From a checkpoint of a small encoder-decoder audio transcriber: 149.4 epochs.
Rows from block 3 of the text decoder, named by matrix and row number. Rows with one number belong to one attention dimension. Each number is 128 + 32 x the weight over its row's rms, rounded and kept within 0 to 255. All counts start at 0. Numbers have three digits each.
# v: attention value (decoder.blocks.3.attn.v.weight, 256x256), inputs 64-127
# proj: attention output (decoder.blocks.3.attn.proj.weight, 256x256, transposed), outputs 64-127
v.75:114152127137105082078093176099135118161119124167169109142112107177115145176120137158216145094110186090087161091103126182119153098115107157159107139095118169168150226173059159174139117085149141
proj.75:159081117115139193137156148121119177079109139130064174131190133094127130144161150120082144143161096189205130104107104069143103126112145169116162078083094119151137082175170099147090146135102135
v.76:180133164070087160152166162110161174091126142127117174148112076161081124194170113109122176116109125146131106076176114131148070116131155134139130094119149088072094182171112108121157112076123172
proj.76:117103115190140100164103123112096107142145141094127089106152139124145143103074138079164157077091106168153130125064143121081183128149091106106164119180066123130141105113170164108165112152145065
v.77:143127121083131113114184110117050127174162106120135161129150109124182101128115157088104160128135100079114159109130061178114139167166191124158107094133149123195126139195128093149066155097112169
proj.77:167155142118111172149098134188112131113111132133128144130116073099127100125132063104148104118155144142163201116131158093131161111122054128122155130105127168180191139045094111108172143170137122
v.78:096120170115090154176100132093135097103098138155180083131161163078098081153174098099165169070075114158123117164107119115164155143182128159150125127138126136119074124108146171159120140142107165
proj.78:143136088121096073093110198197151160116119083126154088170068119097089159112122162147132153190144199126164147152109139155103125126109100108142148119133135124130138130177117089116125123090186064
v.79:151141088130091122107110150171149122087164113153142124138132115083142167108115106174139128162167107093163211128118136109161176115127102181134152157112118109082048132144184084169126131122138125
proj.79:116161136113142089189138143086065151137139151137130163167137138128174141121118182175123134099132153110118075103136157112135114124191143134144113113127135204121135120135120153124108169115123134
v.80:191109143142154144124147115136174118145130131166139115114121156104088127119150169051162090139138138119142137112142118061112087096139094087136135147132185170112078205083148181169088097157100123
proj.80:102114128167137122167093097103100137101140065161050085157080090117128151057128159192190091102104126153127113132121115210125079097142199132117123100160080117172164093113111140138168138081144109
v.81:085125085050090127128144142158052110094145139147163158101097128157126101156104095115120157163147113071106104189089085123127158214117152159099115122138127127152115125141093077118136133117154155
proj.81:127126088160124121130121126132147144165009111133112107128104135135127138142126087095112101143155144156140116104128114113147102088107073097089105100214134102061180133089105158077115155131110129
v.82:115166082101187144129153113078127157151085133139133077168126104126161098109130042133182202168141119151106178113176143160140161185126105145105117129098153139114145101118159083094151047128110175
proj.82:060178135190159106134118113123157082077150070126156164105099100121114126100097135107102147124158129142110131152085036047140190143134136113154103170146112132087103163114083175118097107141175141
v.83:132137170041072142112033110115120105180178157148141076111155175155160092190120120131157077142124174100138139114134142133103169184122194156133132128135077117158128205195110130168101104117108089
proj.83:149116087119134174197149142170153083141126166130114179141069113092072123045146175172077165074143134139087124102116111123072158117150164116160143108097192065119146101141149133089153145107081169
v.84:128119137094098154136125131121121162096106148132099098174137063116101113090088144127106066117157080078089118198153172103151130101136107115065117181098103104039161106157130216093078082124146122
proj.84:110128121159144162118214127074094093143129058116113172149152255107092101099145119138178146108090119164114117154136125143130131141120136208143108129198124138134140137090148085125119148101101052
v.85:174114033204136149133131144090152125067056157111123057143140129165161110122199115155173144103129097141201137188133079120101143121038134124127178126094099068150080116097116110133117177145109112
proj.85:104115216070156132120120127131133170178123127132143109128133100085164170107132164118082082096080130133052088141140189115207084172157108130155059109155087181098165174151187108164124100167115054
v.86:195205101058103090101114165165108100083081146085115140083097110120182130111117073118132125082080154117173144127148155112122193102133096175111157136114022125163135125200145152098106184121134125
proj.86:114113148099096150109115103136198175168172119137174170141076129110096171121134187130113170141139155150131123140051109059121131114127182092171129147130174087074157151125124088138138091196180129
v.87:136144122176150127089126131125139128100147157128118151108151108090138123166111232166137053109192086146106097136129075134132133108051058109144153197111094117200140109101063141138112138135121145
proj.87:145142139116121175138109150134147137087128136136055086083110107131149135119110111130138180157079113104155136103158126157130125126131136097113128085141104123106141149097161146164141161094126130
v.88:136138138124085173150143095133139099173094149158155103072153144093137069139169174081083101124106139179135125121139156110141154112181075156180059078126131171159147179070168154145179079124144118
proj.88:154159093110179100117054164100147092102109129101128081160139095174113133068089104161147142149132159091122162108100057115072087154096148133106103169127106076135085083129090086100092167192165156
v.89:185189100102163079114068111165158123162154174150185092161095118108131120154151125122125100111222084125134126111187103111111067110136092088145173146112077190116165155139064128106137122169088119
proj.89:144123140113119157133156156115132128115108076099093116171132119132130156114131175120151163122062107127115079219176116117133147149085107122095109152126157068163122099100138145167094121076141092
v.90:108134160134128156178171141118110143121157118072149173113111107164082092112087136119179183161172112146120108132047146121099133125161135137117050167133172092122140115097163139119072193106148164
proj.90:214085061125113152065117137113109074135147132207093136130110141127117130159111138096138123121163117122146112128148146165197119142123070139051156083112145152136099151092120065128158123120144124
v.91:177120129112110148152107102098079156143157055126159127137162086125126132124121075113105153116176116122116104130125123135118150146138112144143102078139177072148137051077213100085100105121128109
proj.91:133162078085128089129122152174164103075168122119176169122149143109107164113113081142135113142094131087115147119125106091131117110159184169121126115085102171075116099110077149159111125088131060
v.92:146102132142134098135079129176203111140083187188097187204118142106077145183129088123093144112123147161120091163135133078136073118172073175158084134115110100139123166093045126144135167138090087
proj.92:170110141129171161122050087105103115114121111060192101119074128135138205143136136169110111148151102157179142158136107112097127147091143117090176090130115125108117135201156144152112088084049164
v.93:129128123141169086138150150162083134052177125098133152164119095151144084144097124120121103100105048095121123102124152126154146130085083116159123131151118137139128103123113101093123075129091111
proj.93:126208152048072122178124125122095143133109156122139181078151120112139133131133098091157175210128146159084088157145109131070135089126166139104108147146140138098087108113182138159137181156135137
v.94:096159125118031123094135087091157151118090159111088117116153099143154132133137148093132178084126125150124117198145113150162114191117141150139137162172064120142141141127113139082117111131088143
proj.94:099131104123164144119126145200145093092104030134154113115100085188119123129134072206085107141116105131130106068172157114087163097120140110152117087137170067089168101156116127093185193088149128
v.95:101135148117067162079157133172101118053148110164144105110116172153078121110100165082100074126155109135097130119144131158160097149148087113150159138080213109175136156156111089103118171139122097
proj.95:154160108127114107171155121167116155085181126126092122162098067123140136109138126131153117094129127115126179094096137088132178143072136122076152061149122156112130131113149161104195096136123138
v.96:161145102115064112144112162165087152129137156144094112090114171166138120118130097149109107125083137122099126124164127092094118118144144084147105114152081153135108145166049156160114175085076124
proj.96:141092173171161132130115126118111150160141092131147110175112089112115093134131111082088136111183207118136116151118135076157072094151132140122155093162133055113117128111148110120081089144118117
v.97:156167170164152138089154099097114122074095180126106086154110139152113136059108130124165124141154112112108148115133135088062123147137096107140086180224153143159170101146161127155135077057175119
proj.97:178107171127090085156144103130186126120111135159066129124141147105138124193158173113095116132113132155131159132124186185154146096131158116119077148071148156134150153135113160170101131184094187
v.98:150137120135109100150096157092126108103125163151148141061142181192133096126140119146092119109104133129218136150208175138148125101155132222097095160150128184154139153140091112150124146097162148
proj.98:123121134143043197097156102128166161168079136151157084069116106151123137141126122151113112148116132140104064077115085185163155131133174059096168194145115074122115159164141129123125121170100154
v.99:063111179109154074122145176088093106104116157158096129176140110142159107147105130078137108086181082096058125116166151123046114160077087125072125141116139108153156136093121149114148123127187119
proj.99:152127156142109157136118094096119114140113099126084120169132138182097134091151121162128117152092121159153091124092102140089156069150115128068165112122111135129177136106086162098088058147129196
v.100:162087103135072134097110074105114140107139127084123108101155129115158152152093168127129117121128115120171193073116155153150166124140158123108092132096103076165131148137144163195124115094123095
proj.100:102141134100145124127156173136058170180116084108150116144113117167117170125133102133173110122111209243106189139151172145130143135124131184150086153104183132092123174147152125139124134119127116
v.101:178102140121127121146126142137137096139075124132128152104094142201109139124143170164108092192129165127170136144094169139149122099087188114121150117128137128112113149152163086164130171130147052
proj.101:097076155156100137106117159119091146119139159146177088122165139089127153077128124155127160062116140091170145049155057123131132148109097151149123126115114138152096129131134143180129106087141104
v.102:060179215132131154140140097151092139139167153121174196153156116099106138126105082149180124164126118118148147133128120081097172132167127113145116119162147148101079112105162086132137083137182135
proj.102:179110076099135181096152122138098129108117203106142173117136173133070133123125149106049105124095133154182126114101106176097168131102092138103130104116139135152078064107155101172088123132091170
v.103:170077116189124096158159131117115131081137126173122126118105179059148075099149112109120178094147127151192146117100117139067118079147102135070112157094166104106136159188099115140091071151111112
proj.103:080122190097123103129125127116173113151141135147156097150124129099166170152122118112151131102111105130119156109120093043127118129167121128111141181169070116138108129146103133133145163137139149
v.104:095098081130105108121154101065159123174162171165090119153146128209136154126180142115179139180154127183164129160097131100109088100126135132114138142120183100094145127121110073108163118174082171
proj.104:142192172170091164097127119129082129099171168103118116083125129123127117136131127135133172093023142078075110141135141119208162067101112144155102121119117137130094152106132148164144197128146168
v.105:123102120043172066081180133147123139196123155146121124143075096100110080118097159113161201093159102134100153111153071114092099118153055101098140111128111116129127081140154100131143103096131139
proj.105:155114071101102082150095098115167140116094157104103116134096164106157146140118136180090100139068131118185138130162195155139135155110192107087111121118127154138162194079101123100121122164112163
v.106:128122145122083090113136146103119065134145162141106100086112112130131089119135154150119118171129142110131158105143150151162079131126166055145127193150108129161133084136109118112073152145176129
proj.106:158123145110135149137118114163157139179164153158138082174226143109074190121128152137074115133099157142155122153132148112144118127132133125093114127109121147097136120143134136109104118193120119
v.107:126100176114095176118111148129106116146076161108115136158127169213133109103121187126148061182129179133150164165099151128183118164186109126154206086135111112075187179101133150143095146131155129
proj.107:170014109138128084153138085142139128103155127140102070141121069127128114138127164111132101169062128133125151085107068095117120112132124118103054105149138140145134109123109089130136156133190227
v.108:079129092134166123128072145119136143123105115093078100109098152096137133166091073162159088125132155130134149087160130059220123155124141120111147118130117166115086082080117071152094113165144134
proj.108:143099109138090206119164118137121059062155092109178115127115109131159101130163152186093136203117118154158104101102174147108114110089127097102123107059137052090080180112127149142146102121087138
v.109:154142130119077135129149121106175115158129100083102119123130111143107164133111154152091081148113089132183196181166088148140179132101124109100099148139183100157122121140149092155153091100156171
proj.109:204181136171097113074133154095088122148162120141096140099125175081114107146139156138104083153109236123100103094095185106106093086115166105121100131118125129073153042098140182172139192130045082
v.110:140144114068156160146142160135071188128200034061158148122114168139138128100158157110125193175114129093128130114100095110106061113192156076118157146129087123131150169144085176117133147124075141
proj.110:138137124161162105191085126151131153190147154133129121133110128071109106185148152127174083127091111120177156113218149123136122165152164135125107124136126114155061160060117113084134087120152107
v.111:074106142119097091176194135135160104037147144143085115132127144093112198136116084141120116097141152211149117128121114108092139109087155177134117123158115133121086099153137126084149133173137151
proj.111:069178120163124156057122102182066078112139137080147154127088127090139085144141181156078091080122115128119127107113127142112097111140110127062095093110132088105119178114103180150077154173097071
v.112:121114128157120127142139114125140120146182112183092102178083109145059150132122180109092125120147165190127086188180112123094097123218135120098164118114165104088090170159078180132118131104137122
proj.112:189142128120128136120178133138155195132106145047178107061118135096172093130103102090185147107119076104150061077153150086134150113106125202156136195139080154127173142189115053101186135164122129
v.113:130171137107140150115118067145120153042114125103113114178174103147145120102111109138112060117106118110103147121138133179140101053089068104164160091137140160139113155125132120116115124124181123
proj.113:128119168116144135131140124119096115081160149115096088156055165125100128145148110101049132151133200195181114158141064138092137097101120106105122097067136195122109117145065119137161091122141099
v.114:157125141143118123106082128134112122158130146173164147143150111130059151059146126122117123121155144139127077118099113161162081126116119145181145115170089192126069143140040108174103103069117120
proj.114:107068102142076105137145103136130093103145067147121085142117109167133093166165105114129125154156159150173125101106124104154127081148148135122123114073132115111163118097112108150110165174130121
v.115:105114100163082152208085166066158115130089163182093130169148112188103155081105099121116073063152061164089128072163139097110168152105106150124132118115129159118132120126146092148107105096124159
proj.115:098084111124073092092141112075107156113106118106136099073104134153140101109073144110117161164089128161145131094151160196119105091134108089190126149136170052108153157173090178153102127084093108
v.116:134116141130154110108115134192106108113065118159070160174147106121124133123144104087133200128129185113114142089155097155137084131142062137101083170124148115096134163113127114117175142184134141
proj.116:153134079135117098160164103113098109114129122137086114070132176113140149126149121114104128182090121162067093137062113123123168124122184174139128121138089154120150096158234161072135179149092136
v.117:093172175108128137104167141113122121179109148152192169112166099176128148040203108085216125156140117144132172105091099146087098182124089155159105143109191128172143129172166147144100161108084093
proj.117:164121105111106137136086147132120092135117168139114165172134098133179137133114232175092179119087130071119109138111156156182133124174178117105139146165080134112151101115081144127158133121144112
v.118:077166140165144153125135125146064103102141051151166113113126074118181105144134111048145154184091101178141087161119137171153176151106052160139113150076177152132128111137053175101128165162101090
proj.118:093097111124141158167188116150141137130063172127113198131128116170143108126080180162132211107136093116124110133116139078131184158126131131083124107116100115107131135128125168124106090104188106
v.119:166086164153119112193129132154130178150173142090139156099147082153087137010159168090128176161145101169078096181134064143138106112139116124189147140133099085100081124144136125128102142102104142
proj.119:086188100131094116086108098137079057113111115177114087112100128120187179157126123111127108125176100090133169094121122115144106079133121159109100080125088095090111083073151088091127082167088129
v.120:136173104121128117094117157134120096150074116117111161135158136112145126140160136079088142103071209147148150173121142129141138112155113150158172147128172088156121159064169111091145134038144142
proj.120:135076150150110127176159104075085147141144115110101122111068150183102157149090092131186109120104061152127103126147070120157157125080150126156113122156093182146133049140176143162144160137146124
v.121:078105128141103138167139088152049142062150109096085147112154073078145105107132090148128203112159074137113153090151110114103081163131152097132169114109135129049091110087083120123108159137114205
proj.121:148119189147113141158140131100101133185115172116199142113099089175102124077131115120108088180100145097151123105109168126093137146158156173172129156178068137126142127166142145156121114124142147
v.122:095115089095153114154180092072133142165070186097110150080079213118139105118153102121131147091167106125128106120153120133128149132154135132121111144119144120128162041112147147196158087123140108
proj.122:124127123083094139109137132149133170127138118136109161101111085143114157091095095143154118085128166011143186116171118134089138134113180164110074121113134151132128139176126127090113162142131114
v.123:158120055108094126076162130142139199095135155163161206142129146090128091091203089150156173088173185110102095123142146120190098159147167168103158074182163132162153173087135134050152164080166122
proj.123:135075116153151121135112155159204067165130149195119084150128151104116123152116163099124095146098081133085132172109067185167129080130111104105096149086176195181117140156169099190215133143144153
v.124:126118091098178115105164103154108130124131131114137180102091072061104138084109140173113094084128118130109112140140112127135174139139149149157113130167074079096139071180100151147088187114141124
proj.124:075148091177107174075140182079060181116101126123144178162175138154148139181107145103093099163111108132099126079135136135088111097091129133119137160170183132142107161179129105138130070098104201
v.125:126119115092105197124113154115143116053185129098165122181097160101131105095105081188127108142126113134117116123133151092130112077148118136150162079097134112178158114177180185113102146133172116
proj.125:123112097131196128078132151080121145113094086164143107165129145076195089149124159099181126164140106068139095154116129084099126080087107146163053133118148154162131089135038131128086086067134114
v.126:129147130179130132079115141106146116130130141122137158067163163092133146133138120154165102112155167121147129139152157078169170107079134136108097144116108138143120084007098149118151150156152136
proj.126:103106095155119160139144112140129183109138149075083136126118150114074109090142081078079063147150121155067124135135147157090120194156062107126225124065087123119116173128124123165147111117091133
v.127:117116165121126127149148101122141190084191182152108090091092135093114102120115102134154168144142186085096074145085088168106136121054140104152169107068152091115079111081132100134070124109147119
proj.127:115112091128146196128139124132114062091118075157151175136133118141193122096130097072111086144114061168129136102129133156136183145151099131090029141147142131168142150160161155034161152148099148
v.128:160157161085138104152122093122124116169143151158110053106171119104128129129075139135070119126112184176081082092186123105127073126128092127125135065156127121179154168133166120134142152100076148
proj.128:103104156181113139103088158102118135099088145156112205171090108111118143125127111157142140115084134079158141186095121146143117138131145173134134192161084174133085169125129152140064087117123096
v.129:157106176144174166164167114131146102145103119096097101068119155127219007138086131169169151138131108136120150131145114124147105123122112227182122107115126122090156152136162163134104154176123115
proj.129:089106146104100154099133163148067147123149168198119113163159061139114171091077157118094116115144151131097130111174146081053144112090039042152081143121101124167134108124098126110058133136134154
v.130:148117091123095101139127072102119161128128102066146099095114163114135158154119157142137141066142065150146132147199138095144150086105158081106135112122120135130113129131176134126150124149074120
proj.130:144127197114164142194099152164064106114142157142146148155121104121112104147128116135068103128044110106112133133096089108085124127143125134133182173193185086150120123128099129115137120073128167
v.131:140089096079107134082072194072185177165113160131101166105123113155103147189141141100178112057128127154083116174180091116096160125178116142127125114133116179054152112128057168163115070070118115
proj.131:092156154141114132172153062137143150078068135080120163168124168100089150086159110153135177166140097143176112100145142133087129182082101129094130114139141112120109146087101080146198167127120131
v.132:090148094090111101131180182153123105174147102101057118096172089133100105096125141150120127148092141114101151175167118104100171152132085124122135143135074150123126135159105047104154129065093100
proj.132:094090120173172136104125115144137128092189188123141178152119160107140160133156121135118169095119129115119067142083141193170105125144140163192148163132175166177133169098133144129125140147182104
v.133:174202218178108110088109108125139062190112079120144195114119195111091139086107192206178093126095121109143145177137171092104174112108146112141183100121144134148130147081165108115076120167144166
proj.133:095080086153108144106127071108117165115099120121082146121141061093124083168084108033077170121160111072087131172083137150186144150132189139094104180115151081138151130160107151186124132096122068
v.134:064115178129145138141088145150118183132175154172153149154101069187103156108082123098124137152141117101182132161068162107085104150133160107140075168101164110103091149177105116116130113153171063
proj.134:122126085175110132157175158100125091124144117164148082086164159136123133174119134121132110143119149146101132197191069135146182114191137189102172128142079125097114148148119097146133166155106162
v.135:184118131187189153093103141099158151118077147136190138167096144149103100145126201118105109124119145171127153098173143112112097066135164165160115114096108147141124133143144231130127158096121104
proj.135:113091123118094119079121074168147091113183125148129126148142081073088128155147085084143098125169134109100139173135131172164137174142133149127150213146165110081122071101123093099158140144170123
v.136:091110103109062180147097138176155106180137093118191152112125119165142196095137085091125121121133163166104082109179102170127131202081162125120106092179128166138093173116127149124128128134118093
proj.136:149117152046158110109181142119133148043144207124048151105121103118171105167085110151131095138110139114140158127132152053135150114111116118155130158075099116129127158136122104150166113151098160
v.137:148136096080128121155148119106070120110127159112109129115153043153161111113017177091112154082134120089113167157123143083114081183090140104124164060135143113059132119110135130133122172094117091
proj.137:138139169149120107121126098100157093106141154157124116113141149122099128130168157135110052128104165176061092115122068142114122102177124096101161196164112114158132139104112148170089099109075111
v.138:067122104081191112182125109143220185163152109087163185146160122152115084174117116122180114127109134064140140136164122087074141109137092154123122153148141076162091172153129125079207118114194138
proj.138:166172101122090142114123135122105134108092148120124121143134131123118126123152153158122164075135094140182162181177103227106115176147191123131140141095127139132147106144173122134109196130075155
v.139:145142147037106098099140128119126120128133146153077176137168105109151107155116134085124094133116141126147110146142173099124196145128157147202110102105109167133108113173099132180122120162073116
proj.139:172105137144148196150137086139109162150112130087202167132148133089119163091102150141122116162135126081091192144147127132112109081145103139119172110129128040113141126132150176107145090090083127
v.140:060144155160173125190125174165155105135138080173122180184099180140163107116161145126120131162137141125144109096144157080159061103100213132145163159090182101059148169119067080122134156098164125
proj.140:183169062145130117114143098108082149131151241100133119145103095157151130116112167145179124099101118144102175150184123143105133161131080150119101119151037112191134109162159189123094101132135170
v.141:133181180146106050096196115102116135142140109142116121110154136080119160123114138117177078125123085099117114191081139090110109170113181172160124164161119154120142074120076184134162194091084131
proj.141:115102116095179231161045133143153132064082093152117119136120138204096100136126167133107128138104102121110122139139148099129087144127100135083181164150091099101151139134161156124146092155137123
v.142:162157139103127178149151107149119099148145171163115130085131040101146089127110115116140077083071167131157103174104147101143105097151102171134164126119133139130172073077143149138115157206126084
proj.142:146105137123095130130109139132138184153149104102158032151100137112064131128104159168130154149110055131096115103106157127139137130061159112039169140116142030095092156159138108099130068139139207
v.143:143124130113099147125093099109144148168159130174095107138098099102128068185108098119145130101097101117127135063100110103110108098110116153120116058074192152158154086119122217104070154118098162
proj.143:063116178113119143056063133071144135120156136127168097094105132151119188047200107133056165102155140134150125180151136085137099123149108110113149121171110098069123140156130057153105130119111114
v.144:137128134135134130085147139104129159155150154168109104149109140102165083073111123141116134104108152183163110102112144114120153089178132162216144091185135147161101110115168158166125170126096118
proj.144:107099119168091069140122177120164118116145098111155200133139080099067098119105120135100127174159128083082126158135176121143113107087112156107104217087131143127108164164116119124124081107123140
v.145:136140129051115108123209102080111148141124155154125092117157164122121045173131159103135133182103134126172100052127161095104139092154053113063126138125105134111090137127128128181145123144139177
proj.145:135143138209077145135108155162122132158104085091140141074142089144117196128155148110116098119114135089120110164105138150155116133112154158125174111097151147129163090159110120113159088096091084
v.146:103144161084160144108083134133107052064164100115154115129138163108120146167153130133125143125177110100121156166117128085189146117046194120170135117119151137071097125085070113142123124116088138
proj.146:095140157159104084126165102102181125213090071146123149143137133138112111137156093094095084151102115117182086105106134157099128131175122156108154104156182117125112160133167189137141148108082146
v.147:087095140123098131148098132137146137159128158143191099184105140111119097163112116075147130063068147098105109148160116125140143125083127091139111176132166120095127110135163125099154150100068098
proj.147:121118129086089174136141126126040113103186098120118119123168099134163114150166149166124122176110109149185119133095200094142142130116105196123133130179138149137141104126123095186110143124178130
v.148:162136112113106141143142172146126121059135136089082148095148096171144134162144156144098109111091131155130152049138135138143160117152065118134112127099133105146131181113122180083099158128140124
proj.148:155128094083117117119117165150120134106089160129169152073137127083144145140093111118123100117099185103134114159170154074146098139128196089116120176089072064131118094130125108154167127083154151
v.149:153086176112143087113067125168080071097111099112105073096198145169121134098111134181082147163170212161066154102132156150101135132146112061152083105160095128150117212110182098134106111110117140
proj.149:126142136102128114099162099140147142117101152153129210085079083090105094189085060130173157085161157083138105138107148130154084093147165171189117160098123154134072045129095155143173140125116162
v.150:081095143128102130104143108143127107118148114152167173131141150130122109159124089102099169118119096160158114142166146081101142146088148149177114123069187178100132120115164152072114169137167169
proj.150:126181074100109171154123142097067120178166111110042158074164104093098150110107135136142156148097093103080169151100104151158096117097105103127127058125147153131118136116105089142133092189129120
v.151:126072187154121147135124123146115092107101163055146131157162119102074170110170079135166096112157142165147109217116119152159160151134151123147106151097132105143161119144086109121057101111039115
proj.151:099142086098196106149137120164093097124158152157162078114109140180141093160120100132117136147092136091132121061112151028061122095114113168125066125162134126088112192144146128141105198183188106
v.152:131112132147125148104088111160113110122135113106165111101100121100158128154164086124080024125144128102146096134079147131131121176136155122127137182128147126058105172161132162121146188133112125
proj.152:121095138057144095184126187081119133157148142125056104198088066079146161113125121156104145145090131129117173129159163063129161119120146178122130078091141067133116098092121098150120076143133101
v.153:180134096143167155120127149117121168123116136102093086134202063200192128119127128156066054092166153166106129145127114108126167098105197157124136125149125205078079127110149181145096111128124076
proj.153:131120120103150096117161138124155102074142094134171177166056137078146145123183168127140102188075171167078019106160113133097105164137070151150141117135141103187176124100146107148114090111156213
v.154:116169129147156148203169161080120147089146123081101110085120206128110085051142175153152129187061145192140139103133101148120120124146130157135123128189149133133140118103046113125109099061110126
proj.154:144118116136101139108089102162122111114117133116165139102150097155127176171176147098140135125147094141118145159087136093111119153126115168137124179099094156174081167150190132150122168166192128
v.155:141086140118141112111089118141168123125089155130136148152120120195152108124175116142133164103109133125091114132157143128086171151099119208169129147103094128144093116162121120163139117112101120
proj.155:115163088125106198213108157131130093135056150146131170149110117105094171166110178104113095086128142091196149159127137132151095085137122066070165105177129084148113113148125145125110126102164137
v.156:110156121221122127150147124075143128166088160120118160085079132096071166122159175123177079121139099119108158170079084087114139078108068146112096112060052123161180083137152059151080082099128167
proj.156:133130154143119133155081156216133135099112077079169086173138182173169074168125137137090109100100090134095082131158127142147102154110196114090123106170177162103046144106130139122186136126153130
v.157:090125162096123147150184113167143081125127134090086111100095105124122158120172087126127106111182068120168141120177084124169125160111156156138131136178135173133155068132123099178147195149109151
proj.157:187160145114218153056090150129156155150143129160154110154103164159137096141128204103207147095139129137132113104156186123104155116099131127136086121096125099132097188159125137116161060106171140
v.158:104152183135086120121178143182132144153144146124127112070119156091100125103061161137128064200159099146120150114144097074155133133145167127090059087146119064087067161106116103122160117131147142
proj.158:134074150093141120125104083093127165131093098078142141104144113121144156142146089131125139137111105075137117146090121181087111121050119154147139158086103146179113103197145138139096122176128133
v.159:156144170121089127154138158166094097142113112136163143153112125129136146128125057109113121099115109136141117210192065049118092141177085137140117124110194059097181099077077111195074136144170142
proj.159:066156128108165159139146121069180198125194135201102102173135117138138119091120177161210112161138149150147154094158093189153096077108151096126187113135132200084159157134157151151172137150128156
v.160:102131154122136166136131126115127140130111112166086143127070145126151146107123170135154158081097170173085133149125151100190136147113142132079144144139169126104132185206138177171112135075113138
proj.160:126057126187102104059067114196138106098143122105138136145134133159186100131144129102106144162217142108155128110094139211101110132055129078168169038074106123059111078089140121115170164126104146
v.161:156110140114102139115098110163064193146097134124072165151130173090148165157092137150121108159144105134156096162097101158132079109101095102108096155141207077094117157133134120113159154120158154
proj.161:114164093145179153148154112129140121105124108158147113129124126179146131097129153149080114129183095097097154127114143151100142160129119117159079096177134128086153138139093046181093110151133104
v.162:139135101114066101127180147143158140167087155128100082156097170152112160140161098165145140159135096091133084104106086129080132105161178107125165182103151096123122073127092139138149151150126114
proj.162:145130132192129082156174140182161077088145104142146160112141149113107145151094134048177140108213134103070144066157111128159131140093075157188147117097085146154134255123170123165108124108111181
v.163:138081168169089169104117189098157096194109159157095160130080136059147125102128160140073167092139105153166141148122147144136081062195082113143141079114183124116093126087098159134057118139174164
proj.163:191141153174162139110109133112098143074125104132139101181125068134077112158117130122161162118143098107068043099088150093089152144045122109158130171115100135113100179075106101145076103138065130
v.164:127175179131146211120169117112135148147136109128117177125114101084103131166090120135120160140099150136131100134101089106171096106087153101151109111120138171181127203190067138138118150089161169
proj.164:116087200113088132157139062175163166119181179099115054154133204111128149118098169150094120155169132103157111123146146150174122110135101106103113127053114112103121101127126107088203108115081112
v.165:145079089110058120055129190140138114078139204161097141084091135171139133132117125109092126124137110133114147172140154174167072145129111139096152124112124097083123055087144148094142103169135116
proj.165:084165081145147179111177105080087117135138107097113146092169072130094092134137094177132126158109096095183122102104098066117147094120157113141117115131117120108136180123143149170099147128125159
v.166:132117108111113089070180147123185162090148219173145175109153178110089125236139134160156157062137136122187128124124098125144119132144201079097154134096148136123113148099133211135083146136110088
proj.166:147179130163106127141150141126085041158130129095129124131166145136158173098178184128071144140097147155118121144105175115128170142147087120133118058151193125148159149130093098110128116143159153
v.167:123154087128133103134118122190143169040172124113131159171159133097113098096146153149133115168159108133122092158125120086114137154125064109186143102106114091125101120140100127111171141131134115
proj.167:137145167138099091135122146071096175108094098109142098094136166148161125144107075151130096141144126092182176130151130092127110106159191096137082106127163157138175139124171065113140124131148133
v.168:099080114148143146136170166105182097113050101197130168111151107108096135175118141102100128128151117133110070117172118214198151115143115101127107117151130133088090134116213112115062152105102149
proj.168:093148115151121121126140130122080093157149145178134136102127199126092104095123177113160083121100197128172149188091138091095067110130113090152140149137135059105173141072088164116116077146164132
v.169:093084140152099147094202130125091076089148160143107068086171162133154119096232128142169103112105126063111142115115124190106118129101165121154135153098177150159146100137161148100166141079100145
proj.169:162158147141071112162151112109200143159064127040144112120044180158153128125117102122138108112102178182117089137161132145135101095158128152129112114135118102191178170091129147145106116136120117
v.170:148110166195132087134163179165131129082135142145121133139163136137118092151182127127147103124085161185162142118109088130166088152022094185105116162146105127175141040122191115066088129112151114
proj.170:125093055091107153101185101106158141173137129086172182159134154124097135148118093171101145093140060186075101158131198072108101058170121148108152092137178145126161157138129125136166184088141125
v.171:119077107184168084088093170135112112140122127150116136130071101104099164090119184090113164134125154068156137128112141162133134190100073155067160150147138116104149174087243119100147104135147143
proj.171:130147159125120134131112206146180096192132128107185140202149117166139141118122085205098086079076141152132141100166140074116156077115191130124107077117093110145186093152109111106079174153125110
v.172:126067144147141137124129166140087131151125088135138124171116044129127146126219148109132163129146126144128138134144107127119114087182151155120091187160139198163156085166104085159123087111191121
proj.172:079151122125107162133094074078159144118096164149080172090111120088111131140152115095133060093168205108121123109157093146138217177121136079108124126101133069144105137113175126087144154106142159